config.yaml
translate: 0.12
arch: "mlp_mixer"
patch_size: [2, 2]
projector_hidden: 1024
init: "lecun_normal"
optimizer: "adamw"
batch_size: 128
Rows from block 3 of a small self-supervised image encoder, named by matrix and row number. Rows with one number belong to one neuron. Each number is 128 + 24 x the weight over its row's rms, rounded and kept within 0 to 255. All counts start at 0. Numbers have three digits each.
After each neuron's rows are labels from the 100 images, of 14976, where the neuron reaches its largest size: "patch colour" is the nearest of a few named colours to the mean colour under the peak; "responds to" is what is common among them. Only what is clearly more common there than usual is listed. The data: procedural textures in two colours, tilted and lit. In brackets: how many of the 100.
# gate: MLP gate (model.blocks.3.mlp.gate.weight, 512x128), inputs 0-127
# fc1: MLP up (model.blocks.3.mlp.fc1.weight, 512x128), inputs 0-127
# fc2: MLP down (model.blocks.3.mlp.fc2.weight, 128x512, transposed), outputs 0-127

gate.76:120173107138170085117150112166145142071128143135103145159124104130076129095081164123124106086155141122132123135117104148118140131167171129149119120164133161132130123145144117138114176115125113141124137133118070148123113115145128125116110088128140102121162108090137157148124161148140126108142063127110103122119136126201132141127149172146131057136141127112133126160126116114122167112126
fc1.76:127122160114149097150137114096123142079099095123134147088159085119102103117103099153147160171137069132089154132158137120155131118128095152133150094119139101127098166090146144129127093140083160157130122119128167126143109131123134135125154133161136151113081156161127143107122088118143116140137152122156192123131138207131110112131133132109116095117103136121170145140137120137091153117127
fc2.76:120105172117087110146155124128102128154115101127127131104161129136105108134116126145103138103098113149115099177097120108158173149086154161101134145160171092088119121113107103147119160114118141122114126136143144149093156122127111121101148150092147144149098114103159132102156137092121129089164166116105089111141097143122128153152158093113135174128110175128167126129123155191133104161141
patch colour: purple (42); blue (32)
responds to: purple (53); ground colour: purple (39); blue (38); black (38)

gate.64:114127135156141119144128111094117151122132112114152136104133133136118122108098133110060136113110112088133109108141141139101135092127131094119127160112083101104136103159115127147153125138121112128122144137141153149142153140119122119098143156177124149209104120153118129160146062126146104133095136121142119115122123128154158105083123096084130114182150092148129177149196167149150106108129
fc1.64:133124135139123089162099120139069128172112124105111096106145121101121136125110137120117142087086141180113128132115117084130148138150101133146135125141104145178141147101107124100061110136117142117079093120140116150108137152144124132158098114165151166103096163134133133171169143152176167143141168101126117153124136101142169108113132132129130097107119109157138110131145098134145185110107
fc2.64:108164131092142166112125115106115088115149150123102147120118167149123138114112110105155105128183125108120109173109123148095132171172095173117145157127149143123146119139174093121101166155159129142135100136134128159098112137124068100171131126139094122149142121124129115122103112097129159108166123104125138153101160152153112142127122088095146133125166065133113091156093146136097118108127
patch colour: grey (43)
responds to: green (40); pattern colour: green (35)

gate.409:123150127105114122161148169087135150125160138138100161153114072111153160111098103105105139138113137130196130097128134142124172137124101106123123155122135074123146126151073166136088146127163136106134148140134121161106135141150146106138140098126134130141104096149125115120099061122134093094133084159138074127113121148153149124146118101139137121146160142099128130128150180157126088107129
fc1.409:128146162132088108127110107166133123133120121136114133134127120065122145152115130073147101159145149134107128087153152152126188149169091083116113104197109148140126121133124115110105123105153135185128131136127146140083148136135142114106124092132180135117107118116102129126151103118124140118199109133121104150085149159090152121147136143117101087102151136128129129148131136110127115184127
fc2.409:132147146138123160162165152150107105117144131148108068104093161159083124162106071136152129124102081126140116135143109145146103101115113173133149096087122169106113134093154157131136139093120120117120106096121097145124123127121151145131137110125111102162156142132133127125170131135164149187112151131172157139151194124140122129115133143096090112095115114141125140102118120132072134120103
patch colour: brown (41)
responds to: crumpled (81)

gate.480:127102131132083110139117186156118104103175139136130132156147130129144138102140118111158146108170116120131123107125131175127169103107128116124102093108124128116145123197155129137151133107097150133117154132117149086119098144141032155101159131123164146131122122113104122155102155144106146154114160165134123117132099128094133105108103113164107117101134088144091095115105112123112108084114
fc1.480:123162169133123128104131088139094140161128150175104181144113171137167125135101163123136137105116138135105106129129142100133131101109168124161098162177134118146154124132099149105136151114123124095105084144147155108127122128169108115132144104140124168115139125143121158136104162142124135108137126147150125101103153120128156197103086160087181101119146098120106066101121146150140127119143
fc2.480:099118115139134116116122174109148134161164131115103149136129095133119125134151128160103111150131162128174114118153123087090090140113096095130176119093137166137099148110182039155154144130136128112138112114076128114108153125138132125115128125144157134129134099149113129137063110142148107109113097123121145124151119139139091139139167128136121137140080122133110124108120197154180118135133
patch colour: black (88)
responds to: black (88); coarse scale (71); ground colour: black (56); pattern colour: black (32)

gate.78:122109114139121132133140126135149090121094126164081139154076088148116140138082131112125155187146141148098107093118134108110158118131157117085153094126106120137142105132148118121107167116120186158122086149119116145135133147140144112121130180138141132138116121131103093146123142165099115106167175114160095123106163109116162089135119157078129137073131134130120121140104111147167106092149
fc1.78:119120143168162154113090114092137143147130184153121144133121143103122079086112139126106143097151115079166142098113143108136179098137101088144104152125159162138180097143140069120119151131151108148110101144124138114125119128160142131138119120106084117096152114134119120129109145128145131126123112157096165085128156130158174127139140104083114094143144103119097158130165151113160101115126
fc2.78:105162082095099111154116129104136168106118143137149157121110173139113145133106126112126106145123128120145110126100105165103128148149156184178142103156138062108134134167120180096128114123149147131113087121143100083167125117110089089129083112129153160136110146137106122170138097126160142114128113147168135160137158139138141136128099133133093125079090098149117158146129129119114113148118
patch colour: grey (39)
responds to: grey (40); ground colour: grey (34); pattern colour: green (25)

gate.481:079142135133098148112122155140119134145105144138141180154145141160124141140121113154119118113104100148146139161148128126093167128164140119140095102110107108143071143111142079122079114096082134155158117132119161171156146111120127142141124147079142151151136109077107139163053123127138160098121113107154122168126111099085131132098136145117158138108145147098148110115167115153141133112118
fc1.481:169108088147078087119177136085119133109149116145141118130132152098149116172117099136148148138083143112131103123118125113132129145081106158141099153127166109110171106139139126134189112115110133108110130096096163111126137140128096133103179082154132123139136137141173118129128104116116154145092178114097130151114111137161153100093150131133164160165112120095094143147144159145108111137129
fc2.481:154153118135111153131163112130127105120107115129116136142130173118097092151082113153169107132078122150132146119107133136144087149115132143078101148140131127172083119113095153134139105131126163145103086112092143125109127161126150130120165114156121113107164151118094107149123103135083102101167100120146137129140129136120074144142117167169173104104094124147188158101136102133139141130087
patch colour: brown (51)
responds to: black (52); pattern colour: black (37)

gate.470:155094104072108118130131136068131112147161123078089171140125137162155144162145136123129148133093131156113137138123144132124130097134096112112123159124124125163164145156102153159137098079146127126148129104167114120132142153124144095151144122138132188103100111172122133086118148124124121127096082145165130150121075130131132125154098100147130160109068142159082115131133139121107106123134
fc1.470:135110105140156096134153121100152148110089096138132150168138108119152103140085154153118182106143111140119155111118173118105084113117126127130105131114129126179114118144144114139149106113129121127162146159153088163135145091136203131124096129095084103122161126115150142104125166130134142157149102162119144142126103107192144137139121091138136088146095142127110145156106136107159077115126
fc2.470:153120145113130146161116112074142147117135147098136144132078123145103205117144086138144161123139135109120105124141114118152140095107115114107131138123107127139164108137131117078136121137174108090122081080129132087135120110115105143149149189179117139127105064151153146147110125162126136138123158100108141171146148131109119119139118098105112161187142136113137125125157130171137135124135
patch colour: purple (37); pink (27)
responds to: white (76); purple (73); pattern colour: white (44); ground colour: purple (42)

gate.405:146144088114097122148144163150104137128166119102099141140165129100159150126105159094137096138122144125092138117114136155128122120107165094132101115151120140167143119133152118129130135134106106070093117156140095156063145121084127130113155124206138146141119115133108111156132146136108170127118135100188089105098139102175156108110125151149125114147109128131117149110159178137111140148110
fc1.405:111117102131143159106181142155105133131151095129127143126161127115151168122183147143151063110072130123113149075145149100107143157097144124102108110153135142117114153111112107095111117142101155129105130166114173136127089151095118198160127115141147135147123132098146115164152106161132153123085151094116115105128123120121109106142142121159098120118162123098151136134141166122114093104117
fc2.405:137139127139178124093131137077108113114194129121095124123151121148105142089134117138147119153140143122124142144102149126111132128160072147106146134152130102108186127163101150168106097099123153066119165084141085148114114162179125119122156124109154117144116125162131135087157180164112130104146130135120093125115120118118135138134132109117148122148128128157120095135141122142080134077108
patch colour: black (49); brown (38)
responds to: black (88); red (64); ground colour: black (51); pattern colour: red (41)

gate.47:138115164140110107102147138189110180119147136150133136127109129088140109149177089144119172119134132155119124106121137090096129094113096129145081157139145112098122126155107150136160117092170121093150120128131138118129134112143171152116112080137152101141153153155095117147083133126116104136157149136088151086127118127104148149088146123142102115183134105159122105107160142110117172141095
fc1.47:144123160078094121137165127108103141182149145140132122116116195097148125167098133109088121147110135062129138150129103126125130121102103131140107131149144106126143136069139167162120090066131128131125110132098126124092095157130131114159157135093139095117144151126149147130108135141103138149165126142136117109159126132115145133114123111123090115105139104107085187107177124143153150103118
fc2.47:101101126110101149127144137113154131123123097108104129151146115163135119117132140147141114135141142102153113128128113131114120148120105111080149151117064082131090099129160076129196161177111087122164143116101137124144160141096095113157115135118140149111146115184152124157144093128116112144113108143146136135116126141152131142152113130136153144131143077148169121174127078152152069104112
patch colour: black (40)
responds to: black (44); ground colour: black (26); striped (25)

gate.271:149130118075106103081146147096171125110152150144116086121145140163145108126179141083127141162118101127174120079136112163117155146159095140138174123124100134157131153122125189160162130113107130131139152133094146137149129158113094131134119123101112115131163106123107098169158138100092141121105085144177106166124123150141135120132110112103108112097143139128127109117108132105146079114109
fc1.271:119155150134137150129093118142121165107121186118136134117153138090115141118125130134094154103130138086119144129129163124124100140160124134125100174125145127105161102154133154124143128131165085120086122139170115092121092109128091109103106119108063124113133116139132145139084156104173156169108126152105182173139157129145132165127153141140087110148112100168154126161123157100105154150099
fc2.271:133125129110122116137117119148097116103170097114130176161116126120131132157172110156103114122140155094134140109157107077142124134112161111088122125132142128107122124144147086128138141151152146112148083125185107151052153136162144130122175129124141108137107070126118137077128134132112125155124125109088134112114110107151116135133161145144144173118132116128108140116149181143174101065117
patch colour: yellow (55); orange (29)
responds to: crumpled (67); white (60); yellow (54); pattern colour: white (35)

gate.207:143144147126143122134096143109140147137116169143156138135102135124134121128148131116110132119098164106141112116134107127177066118115117108122094201171110126127129124077120166142123071140156080140104139094103165114133140191133146132115098105125106116150168096118139115120125134114138098135127121157115116153163134170125118148127102149131090118130143050141132098150108145093151108111107
fc1.207:069133125120128175097102145141130163126085125142109150120077099109104121117145104113105113101161161126124133117136149116146152134164088112175146122165096146152121131119109154128081133092121136139171165131135090104144141132115130142124116110142125180130171113143167148126144125118118103134111099135133139092119153134089141163166142148087125077168171152114134109101100116125086117159125
fc2.207:154133101144114103130132118110141092129124158088161138141109145160095147099109151088129137150089094118126128135135124122107112182133199165083102177112118123146099133134139154102116099135121145155100136111115162084096117163137138155109139129165126141129103157130147122129128120138151130078177134119146182131154129164121102161136092111141094110135146111121171109094123148122096131103093
patch colour: brown (41)
responds to: black (50); striped (39); pattern colour: black (33); rings (26)

gate.391:111139067114152118139146150149138182097111097136106112127141097136125137117110153122174107088134128143110159121129107164098160111171105128126168108168076144153140108173109117157136148166102146128186177109114057123154095108105121121136138155137129128102099123111146144119143125111120123149106129120139123137120147122161135124154140085116124128125092159141095130150104148098110083116107
fc1.391:116104121129145126116131096156136092174089107150121136097103098158176149166145081158176191158142112126141171092145123089137113152100128125131127168110114133104140122142117105106123109134126119118127079162141108134100144117120158122091120115125115102144160125148120101092146161144113158107176102122125128129103133103096148105108153179097173113136142145103135161128138123083146130104137
fc2.391:119170107158154113103111143151098146151158133067089162142085119142111123109136138107110107093097145139112127156140114147098131126172133118117158117153082159128155118118158064143138103151096112108132122116121100109133139094152149165169170140160121111148094158116141146140122154121138120133088109129130116130116118097121090089111140119145119174141119151113107092136125188179121127118116
patch colour: purple (63)
responds to: purple (71); red (62); ground colour: purple (61); pattern colour: red (42)

gate.287:141115139134148125135096175152136151114143157157108157156116121147117141100132143176158172085155128104127137086138179136102093111118106088115137130140128113106111106119090105124143145143169134134180137177172148081101107124137093092084121124132130121147134082162127118131105117151114140115119173137108150089131126175133128152108142132124143100151111167136114075100110147128142107093124
fc1.287:119096128130142103154152141104126134097114104094118107087168123136101116110164090164106130131080130177113098094131145117113133125113168138129125161097145131151154147154137177113116130115087130104112171110116127132152114106125134133123126098153162104133136136113101076118167188113147079127104133121114159125085116121146127140148148146146139141163087153179139139137139130073095169116142
fc2.287:166124100104122121113134118136081142096133134134137154161123129121130148110142097079124124162117139120142126142109130129150142099173179122175078115126153130152161161168108184112069132083171148148095087165139123127127087098161128093149114126132125085101131121116109163117125129146160145110105154158115130160128139116145109104110111142141108140070152125097127110104151129154113136134148
patch colour: brown (45)
responds to: crumpled (75)

gate.182:123133085141109144136138140144135096130151215137154151145131160117100170137102106097101133118128169114121119168141053121099125162154177099130141122092129109121112144141160131088123105127147154124132073130136128149093125107138081099123122145099101126169135116106112132153110095140136125140168159134156128142139127090119118156125147127136067154119134126140107144093153112139157141122110
fc1.182:122155129136102113116126115147113112149165130113106135128120133155166131114119111079181154102134110087158134112157093144142111130117174170110120125103135099125150103155132133099157124167117145173081074121139146127074158114133111132119138104159126137154122093096120133122129096109096126125138146131157085156106113151158094086150115126166144155105147053166129119142099144140136121128143
fc2.182:153158094127145127128114153129105126140127109153139096128109160130120138177140148162092127116121075135142143159163185116137130119125087124164160123131147160118143145099093169148098099120131105130119101156091110094135091164099143147131144132103078124122142132106123113151126128137139152128129104104095181149150095145102113133134143125134108058134111117068123144103130155115141152168173
patch colour: purple (25)
responds to: red (44); teal (37); ground colour: red (26)

gate.77:157140072131146142091154133127148107133125137142121126127152104106185151098157102120154106127110124133105129051147123155116154148139088097089179110164108151134119136132122114117123112191124122088095151198136084128132094130133134129147108145160127146144154123150136110161132164137112139098120131070144144108136130107119129099110155116132112126120129154132133107137146110112145127110066
fc1.77:175120103163149122161141093107126104115112119084164178188156112105110116122127091149087182133132125130115137152156122124110124110122171125101125129081172154137096127115141124109134107108146127120136103101115124160149125093117136057142087116092123127100136103142107125124118111103131148151172134158130185161131100111140126139114137162140125151140112141114131149147135114102158183140127
fc2.77:137126120140116139149159139152137126117106159094148133116140101149118142139144133077151104108101141141145141096154110116179117144105155092082128095145169097138122134122147104094116114177098171113078153122136122137076162145154117155097176165138129147141107133097075130116131087151125142147134148092124099108114124108128121076117155137113120157133128120154118143125132191165160111120112
patch colour: purple (41)
responds to: purple (77); crumpled (72); grey (58); ground colour: purple (44)

gate.32:102082128105127162123179145169143085141139108113157159119127110098093143128113087160120177134125143114133133112095102148149108143117129095143176130125132152157155104138106144123151118112104176091138092117130138109098137108143093115183140161145145191123117155162136108117154131116152106180087121117142159090157106157120129125127097104084114124125147128137138117104118110114087122129135
fc1.32:110123137123157148100108131060137114173117121093135142117141150159118130151153110077116125115141113138151115128124178129123097115130115152116115153141149150146152135096112108134140161123140128116091178143138112105186139132096095151138132098136097131097135104127119118156128098113123159156064098122110192146106111146133100135153098117110144142125170100092163117142113133138101065120153
fc2.32:144152095101114099114127110152097146128099166178080116096112142138107120109109111173114138157121137135131172115149135144133099127178079127099139160109135114128099103109099174150162155117121149126119128106091116143139120140124157131084143157119121121141186179137170111126141102115130113103141113122182120151147151127172108142129098099133116132146132075123115174109118163117133111099148
patch colour: grey (39)
responds to: yellow (39)

gate.243:152107116119150088136099122131132102152148100154152107114129133150130164131134166119129140123097128161094092119062108103109081157116125126122160135115126143163133158111164106123101122156132148132174094170128164171128154147142158138085126167133149088082117089130108141109151130164125108121166138112077125084163137135130094139157115123153115108118116155149128124119117107119180111123159
fc1.243:137106120096120122110099169142063130113155161174101136115070125138153139105086144132152143136144161111096113133147077089149153102113094099124128101166108150152132121146169062125140125172137139148119055133142155136102146143155123137140137140089117109115119159120152148125137150136135111137145140116086100176121148125137143098123144141131149114111149132152094122120123146130151135151087
fc2.243:131077144123126125149154128126178132127118135125182125097174118130142129121135163168083115141138162128143125071100163081151121132123140115132115144115136152119138123128080159112135127113095095128063148136110100098132185148095133149116134110138159127101135106094110131145114136141119151166098071113152163097124115120112126142106114175148123135120133120109132160173146090132097113147163
patch colour: black (28)
responds to: coarse scale (62); black (42); ground colour: black (42); pattern colour: white (34)

gate.79:123126115117111084169143163122153153113072131099151155147102080107102116122116140123120120131112159150128118104150126135121152160161142127106147145153106104117100115108109164137101136144134123158137124089096115094156188133102188104152118161166133178174123111115123109173113096144100104159097101154195144152151120131119126109134106143114095123142104114155117125159108139118136114128127
fc1.79:112140135091117129136096134127134143132127155104138168146101126098148122088115129132108122111115183126133094120117119134139120102155087114129063169159157137149134121117120155120125134135165085135117139129115141129116099191133123102144114144113097135133148101121163142154085124120168074109120144148119103146176146161142139127135116098150102116122140104152142130190150143097140122049086
fc2.79:103166146108110106132118097138079129134136148103169153132110150145144161156136130107099117106101148112130128116164071116121162140107156155118110150145135094098143124166119129104090144121152139134107064123171135123121142132149179155102148063168174142155118112108133122070147150126117139126109121118095128113141123106126130109117103102174105174136135122153130078151123157138148137108130
patch colour: black (53)
responds to: black (73); ground colour: black (41); pattern colour: black (32)

gate.3:129123114151092122121109131137179154089122164144074126134160150116131124106116107138150133099152138105128162114148133142114102133089121136133135150094123106081126071131125106136164126170150137146171108146091156135122105108115146119112125161134134171133155084187128143139116093121079127152148147173132130126146108137140104127130145094132132156123093107089094100111146178118165084119096
fc1.3:114111122124123107117097105167109142113122101135078127107133140132088100144133081173133114130146154155119115149159140077175104137091155125156094127128132137078125112135122117124117150107113143149102133155094151138109140125120110127129080159141151125127139159121132127156143091116154098138133154174130102131083144096118079125133181153146146151123132098181120124157130115104114187169165
fc2.3:175125138113167138103141129145071108126139116175141116163116163154115089134098121122091097092079134147120112127134122142140080097171152151145120141134116109142165134152114169170142149116157118124096149142146096136125131152080135139076124128117128115180136180111131120134125149113142079149113078140136104160099146124146119144137145139141120125097114098143103145124140142117103143079168
patch colour: grey (45)
responds to: crumpled (76); blue (39); purple (39); ground colour: yellow (33)

gate.255:104137125133093129138158116135147118153101114125149128136135097128120177162147129124156138093115095097158144097132144168109132159135136115130159130123133144138172112112109138132104131134159164141112078117128131108125172114096134142174119129109113162129106106125140062131125107154166144143086119118142168123129118136105090139133138139099090097175111130120104077099109160144100085207140
fc1.255:143125131117159134121138062095128084171075156070156093078127141139142138159117122094104146135124150126127110148141118120146138121122121143131159137114134134108129116120099135154155141118099153159081141091140101082175145123131161161128146115154128131126127134133130140131166111138129129161122103068113166113132130138145127096130106088074111148135145071109128176145139129153107113144160
fc2.255:154100129121104158116099139149086151065137160136083150122133140144142096077102134146138174147133173127129149105092133134167119133149072081123133185111124163168162113110103121117133165142170106132120095144123129143108115155100094090133104138121150118101151122126164132114114121121159160086156120139115095149125138117171131122126139115153142128139159098111118122129145144126100143095163
patch colour: grey (49)
responds to: grey (41); ground colour: teal (29)

gate.399:123115113129115133165138148132113146123123105130094153124102094133131096131091152109146116128137181117130139132143120111102179124103148093073158129148115124144168097166108082147113148135108155164103091131115071092097120130146125127150107177164110127138094135100199101153151105144158156123128137133124118145106146090159154094154105136086125119124152146146121140160104133154119099103141
fc1.399:122170115097116110156148141145105167133090101110115123136150099092136139116138141077101094082128143120199100150098162170134138141175140158139121149129088116108116096112080161134111138119121144156113168111137105119145136107114137122154139088158145158121106118097134143137138108087124129170080105157136143133114136109145109133131109150129151132167129119142157128136096115172072129157113
fc2.399:115102198129141135082108144134092120134142096123123098140098181134141121147141068160151153098150074085138166144154116175119119097103099107153130134119103136150154113121139087145141205146144137088158133113119150153120102161127108127142090117096128136137117119147160107120133110125114090145140131115118146137145133103114139134131162091120149133148142083118133121109168103113151121110114
patch colour: pink (33)
responds to: pink (38); ground colour: pink (32); striped (25); pattern colour: green (25)

gate.151:118134057108161147163122107156131147140115112109151095118150107104170151104153137154158121089110174109143152112165117130116114139114130108148161112129091177089097149165139120121117098117140158161146119156119094136129122138107159141166106150153177131158122092150156142140124146121087113110099152134092149154166152144121098088129130116156141094164141130106157097118126148127136117085124
fc1.151:113101153136109140107112121075120122116096171131169149159121146123131083138109132139071178102102148125147148122123116122115116148143125159137151084120110125129107116140123176135116133120119154110123111166140115151149160143149180180138122138106117164139149087069117108126109140143154085116118155147112144122155124128118124108094140085090108112139179106100140068142143131143176124144116
fc2.151:130117139135131082161113126149182110141109122135172104117118138108088131125129158124128152109114099098122127105121145140139111148103138105130147128115140123142038153111158107100117111099188113165141073114109110085148126124108180145105085159148170126111110121155152124105133137129147133135120159133118107148168160115125154099126104151137093115122115160134167150144112161115111105168099
patch colour: purple (49); blue (26)
responds to: purple (57); pattern colour: purple (44); pattern colour: blue (25); ground colour: grey (25)

gate.461:163111119150160118155098129116118098092137113120131167145133140125155105165128085166132133122141102146131128141147094165141190126093161132140120136135125141111144164093071134122141119101122115160138108116095120092161158110138101138121206115120164121154187098132104143120153135148079106119128124130162108092131079127111093114087137124158121140111112099122132146159137127135143112099150
fc1.461:114108123159089103144129127171120155115093143136158120145118095139070136099139112136101126126133120142119141119116133106145091163139135105111145076141140122127097103134122135124129114138117157136149131164158086132146149144157141084111138157158135114113090110135136107151095170138116161195122124146135158113126128181119201102185155155142088106135126139135123105134097113086102134163138
fc2.461:144086165116098096124129116109123136144086141137142089129130175128145094156111111138110148097114101085130147138168109148163140128103165129100105143140156114087131097128095134132163117146133150074125146086111136117132138120114120116159125147114159127156158092096133122181137105112079134130125102130168098144127066134161167129083138131132164178128122126113121157112160171133116122120131
patch colour: brown (41)
responds to: ground colour: brown (25)

gate.309:131133139115134129142177190110144127083091103120079133122094090136111115135139143101168130155132127123131163083152180147130148153120133124098144145136069133126165096122126117127112183163132144157144157135124070111130163098122146130123138156139148130134135148173116126180113101102092106100085081120135139145110145098125118125161117134100146149121125154129111138160085128134120107128122
fc1.309:107132163151124134111150147126102138116157129161100111143128115127146156147136123089132127163133090123133160130109135116128167087112132162117104102100105134129119118162139112156134123151135106170131144113103093163129138119129146159184119190106077094090100159144181175121102125096170140129139131133138104097150124119148137080138108062147116117121134074115154144140138168121135123121104
fc2.309:122125143095120098119094108144134148085120126127155138124174164132164098113150153128118152090116117125128163133115110099115144167131106131146142143154117132112146164156115104111175167158173158111102111116151114098105172111121121098100120127152182119144081118124123127121139119099103104112118089083110150126125073117138162133108190118171132149172146130168112144141116098110164121133115
patch colour: pink (49)
responds to: white (69); ground colour: white (36); pattern colour: white (33); ground colour: pink (25)

gate.12:148140121118103132159122137169142104113168087099105136148136092153141083144117118135148156131117143166108109140125155135115094095086136109115158100115098153127124136138155110120164161106095171128144116157150110150108143161130071093118100147190136135143092120141152141152145096146141114113145176127156102138124106123147120085118085135116174103124147133122116098151081081152130115122146
fc1.12:122107146167147128103121051122125099157105155126154114101139159138113126145104109119122141149150062134101139110136131137127118092137115121152136144132171124130146142123135155122129107129114134144059122128145159119162116125149162144101145123101155124112154133090068123127104153172135141135164120094165156137150150158143135109102115121101105094056124090113156141140162124130125075130136
fc2.12:137135092139152102153145120101121081106133164162127171102164121139147140132123128114142142136129130150100115132114131134087135111083131143127097097101180135111114138131141143131154104117148178145112123147069124162080171139103148138063149130162105103131128158127106126117131141150128132120114134111094143113128155131154140080165142088150096121180140145157108122107138111094173105175139
patch colour: grey (51)
responds to: plaid (56)

gate.262:111122151113148151108152057129146078133126114143138093114131114165116174156143086133122118140118132098136097133122148130099136131131132125095123177108108133128155147150131127182139115115122143185113109111101126114152142102131103102144149129080109114123121134142100112129128155105114161115116052144133185109127140186154130129166137155094113136116141130135127161137089159119076099140127
fc1.262:136124111106095124139113096086106097150127175109131141102123161116135122154114100035110138142127145137130132117140089128145131190122094129134170108088112164133125125133121149113131137136117157112096120157137147113114143099135095163111162154102179156113133120169117130121173106164152116150139140091112134156144136132080114125130093138116130132158159101091111117095149140161160106153115
fc2.262:162122090103110136121060140133102176099118130099093169113126122099104123078129161152128134147107159133139159105136101157125161119186125078135172142150117128192119113142096169108111127157138127115109135143147169132127133129138125108136118122095124124096136127132126133131117094127147127118107129172132106116157106113120141144095112111154128125131166116139099163088175150080096164136125
patch colour: brown (48); red (29)
responds to: brown (45); ground colour: brown (41); red (38); ground colour: red (35)

gate.435:161114141147122098119069120135141134124099141186144158125115137080110129120107117182147116134145152108135112173090166103126117156091125107173115130155138136107125167124125113139132120087122110151120096129156126118119093088113095101108172095091134131162137139145116141094124145158114148110113122127123150183087120115108092161092123154100095174135147124122115146099151150125152160151122
fc1.435:170128116144107164152126139099146159116072103130108157136078116105119126121150146146099107128143155099166143126020134114141137138125152092114129124149135104105153116139109138142121134131148128143143147138120113119147099139109156096105141097138155151157143093109130130127172110133081139095117117137171123115069092074133082142143132107153137173103140148138132144142151130142135125123140
fc2.435:134183119128147110152113125154095132153193173122120142156131108149174107141121105128070083139138141087113107106148144126118105105129157133106145113117124143125110109131121104138153080127108124096166133107137126169080123161130152146142098141129074146110099146105148166113115158167190168138151141095114111106134161139119132143149143117095097103103142124128082123119143118119144140115119
patch colour: pink (32)
responds to: white (52); pattern colour: white (41)

gate.232:153133116117082109161141186136165122095143133150148126141103142120134150118126170127171106105108182076134135096084151100136140176093136127122128139168086129134132110118127137108146138141121119119155128139113113139119105121112143073095107098121132128157073107125151122102172123091114096150104162130106137122104121130090119139140152119136163162199138134144127128109090166132129108112111
fc1.232:138112152141119148121130118131106120124132161178143098164116110138130121162130098080130181142124088110097109153119143155124139109120120157132163104118130097070145153128131197155183147086115152137126079124125116151131149089129165121140146122094140084162115153119133114136118129139137123124137111110148153127153089130119119129114103079109107119108154129057103123108126156161149129167133
fc2.232:148111115134115145162126156153151118145100117100127132105148085125132125091121189153126137103139169124135102144130091106123161153127170095098136139115114104128074093101155062132167130180126113134136114117112151113151138126100117131111105161143139167123084146128133104094155121102137152109139159128102108117101080095129135139146159154141119161160094168148135074117110114145131122156123
patch colour: brown (59)
responds to: ground colour: red (33); pattern colour: teal (25)

gate.466:117126149133131158124106095092142112146112120098135104086161114098146096116153155127111138087114095109142163072104137141122141166167136117101137111090140100109157098147129163100090141151132149102094118166117178119115146119138130098134078137188178165123136096140111099135161090134149125108099177171141142107131153091144113099151123102134139105147145117120137114122140110125147130135115
fc1.466:100130140097096089119135128111108098115170098150159177111122123170110144134134137127103146138121156119147164143116136092102184150135157129090129110107097087141150126171135131150069106114128133149120111097110129129115163141122163142151152143124120163128053175153169114130101144130150146109115078133121160130110117168098115107107131129132095152131098111139153148131122162156118141155150
fc2.466:129124156100151136120110133099133109128129083096113114072158111141162146120128155172142116102162118110165119083117145142125123139153115114161152138129103138203166133135124129108097107169111123089136139136133143152149118102095127159141117140101114165116123084117107127086150126093177173165102096139105154121106138109146143133125134127144119095182155119125112130153166165110120087111130
patch colour: grey (44)
responds to: yellow (53); pattern colour: yellow (46); purple (38); ground colour: purple (31)